Rows from block 2 of a small self-supervised image encoder, named by matrix and row number. Rows with one number belong to one neuron. Each number is 500 + 40 x the weight over its row's rms, rounded and kept within 0 to 999. All counts start at 0. Numbers have three digits each. After the name is the row's rms in percent of the matrix's.
Before each neuron's rows are labels from the 100 images, of 14976, where the neuron reaches its highest value: "responds to" is what is common among them. Only what is clearly more common there than usual is listed. The data: rendered rooms with furniture.
# fc1: MLP up (model.blocks.2.mlp.fc1.weight, 384x96), inputs 0-95
# fc2: MLP down (model.blocks.2.mlp.fc2.weight, 96x384, transposed), outputs 0-95

responds to: count: zero
fc1.166 102:532607484487495447510576511465480476543521441544410491508514508465416575540448576526498531466519477512518489520572541551442484470536547465507534460522464464475508472505451427491480520443437497426521539457487473524540554483483461544518474519494520550489485519450513457512572427488454526480
fc2.166 093:451503515504556461503468583492594471479483465450514487495513605538476472492469463495486473563446471468553460512515571563533483475475480514518445554475524537570481500552519516474536476465566487514495498458533535488465481555531510493522526486474549516564469475611532489420591523523474434524

responds to: count: zero; black walls
fc1.209 082:509506521488530461547520525500527520491485519420425492576557501527440454515483507524513505482559537515484547532529527549597494491504478489516495535495500474485516406498525442553540530458526548455503540475484501464596429525469566489538514408451574486507531499581591499474515459444531495466
fc2.209 091:434453452540557504501571561522491495482450436497533437437418496474485565460463471473478511489456439563553494517526453460419435498554556506483482468482481523548452486444469524503525538425567485481587468452507533541498525467533451456474482517501483553545470482467444500479516476535533539480

responds to: white walls
fc1.181 108:532505541540459475469542453526389574508461476466505516514498545476483439560482514519503492425521486422525484464506552492471523504511552574480519498532492572484463497459580533437507495497474569524554563431487511431442475477456429468518479526480542472513507576531555542482528479476501439452
fc2.181 112:539425492527510468478529472440537536509496616531527483498460483526562558541464529515528424532479438558539437521544503524476456500517506455513532535518486515500484513476514468511497456457497428481497490505483481545502538521491591522538546398440502506454516467452501422500542468525608433470

responds to: white walls
fc1.98 094:498486496526512528460526528484544490559433445496491468466559510462504472532506530449496515448518514504546500487571510513474436476484516525579489549514539513463471626475475510515517555467504438511558498503471460414541457502475497549481460518581429548495534534459478437459422394465519538484
fc2.98 096:546562468488540410443495410459416534550466519532474572502492489564448473537460518477515489473541534530527459571457483476538449474459480486468547507519527527571507424510489470495581525421513444473439502542503451529491496550444524530491481477446561502471435479510475545482490519525527544475

responds to: black walls
fc1.40 100:482483567543532531427586546494482504435493513479446432613514493534467477536509524528454540537545467563512496456480542479544473483512459523510487466525481477473508536537535534541494543425478436579513428499508551502475444483441505474578469464528496515513475499468543501466520463470416535422
fc2.40 095:455517471553526501506552468483541431498511569491457533526458527544429514546503486469572451468503521474554584414465473593458528502576457444460480509498570490507514468513496441508507509459500505490410469437538542501531524486593542488485572505513534496507532449481554451514472466473460528499

responds to: pink walls; white walls
fc1.269 105:477455487551466455473555496549518465469468486522437478497487513493500532508479433538532555530594543489455479392551519480492578464503485527561529585494475526479476477500552519489471470544485481520471487493559496449587527561453548524480455515523409569526516507531500498446470470403512507455
fc2.269 094:613500432462507510493559515472480498497544499492506529527542466525568526486464451497491499538593450557567470546489539542506477505501486525474455486470530474529534468575496482578547521467500578496464493437518526440579517471497509541475549491514563456467532450566525529477528551476490573580

responds to: pink walls
fc1.313 090:543479470454501540528530490457533494479543515490455477543550498511512456420449529529539489557488514482446495445486517535464518483470440495549515604543454437502456495496567447464512461555583470490532485456535565580514499441498518462465488581484535461570535532499479519483516531411534428508
fc2.313 086:565486515462513462486442503435545533487482490515529451468492536457566538548511607552426516455515479439502504432525546558519579570498532481582573486496484521511419513416467486480528451468498515508499507511514550529436496446492507509504564496523456474466428517567517516528516508523512465546

responds to: count: zero
fc1.278 106:519474461505578580419541555464534506498418480523507530479545545471549490516470561568543493448533433471536524572508456567537482499461452492541447500518463495536501468557539480499525507489544520527464454489426512495423504500530489510556462520487579478557494483501519484536524452508596457556
fc2.278 111:453477535482437418558553539424507534427476560484521509544513534546452529474445529449507558517549509455526525495493539543471475519567490525508521531452576517406512545504524433493497524492473483555506498481464478513545534428513483526519578529473475471483472477553421464461517493519446576442

responds to: black walls; count: zero
fc1.234 101:549489526475503492480608486494510460514465479540504492591547472507514504444525466537481542526446495448528484445538507440551512478502559485468454504446445492524534401504546462536449546466439527439487468529534527556577535520528532475529484459503587472494479509546556492472550448435527532434
fc2.234 118:534473422523544466481526544526494515473486500454471424495457500537446478473526488455443548472512472549549547531560419475481490472509500443490509520478454522507460485498416484563488515506543507481547502598526610523485543540504528405477513500557523461484519468507452562580479501572463532457

responds to: white walls
fc1.117 100:460556509512538437499509536488521447468529518392528492460437535449504409514474546535491490481545513528478470528465460510573521420492554568502555490509554444558455489527507519488472528573539499572538491458429556565549502444457415481482513499450499508548497464486522489490474488440503465495
fc2.117 101:490440414494536563440511501497518462468591552554504528470531495506513504476489539454579566491547504463523429451525472464483515518500510508593538544559462420480574477549434546466555452479491529439505444506473449492443455493496504551435494494512561546493466475508510509527490517469503496434

responds to: pink walls
fc1.216 084:559518537515553484481468489501501567462488447503443421460475481459492451569529475425479468530472551476507557512475472430478481550511518443511552484533506527471464581568501447582464439521545516505500495518541549487511504434590513540534463486545551481533502439485450494441470453554534505553
fc2.216 092:499475483542428448563524471510544563494494547538550461539534532536536534529494498441527544509509488471545461446539544398470575536467524505457511473555548498528453534460481556524449484478429454497484529505594402520542509514514481457445492476449497523496470447563468549556489509496560495531

responds to: white walls
fc1.324 106:529581542502482482541502562508516513504514573492528531483516520486500509575461522494505439486539411494505520530514526567546562515510514527607450475564451479463447540555532501459450427449489517485541451496505529509584450578491521549500521533491516455504447525474491506560552574428492462508
fc2.324 084:489484454560491545523532536449511565463492484591569475517487519566524616491478491582544441519386477469498498589480513541469488484497497425508522481532455507498481494488469479538582453514505470518491488449482514502499481461482437540551568500508510505557467445532468496512441432519515464479

responds to: count: zero; black walls
fc1.366 099:546483558463489619452552541467424492473441502522489532486511539467523512480544484518505447466551495540501464529522444518480471524528466522406462508569428589440517504489446464529486573513480475437509468430482467475467541544464582518489501518474560509462516483481558477490465507506482448556
fc2.366 085:478501543563581396480458500525522512487471581488538503499472487465510475490509511539483561447580605485443538480481552544493544521536541469536532422542478504547570512524487480434549566466506462455517517510557565509526491465521497571483478544476514470506513479508460563448483453463508438497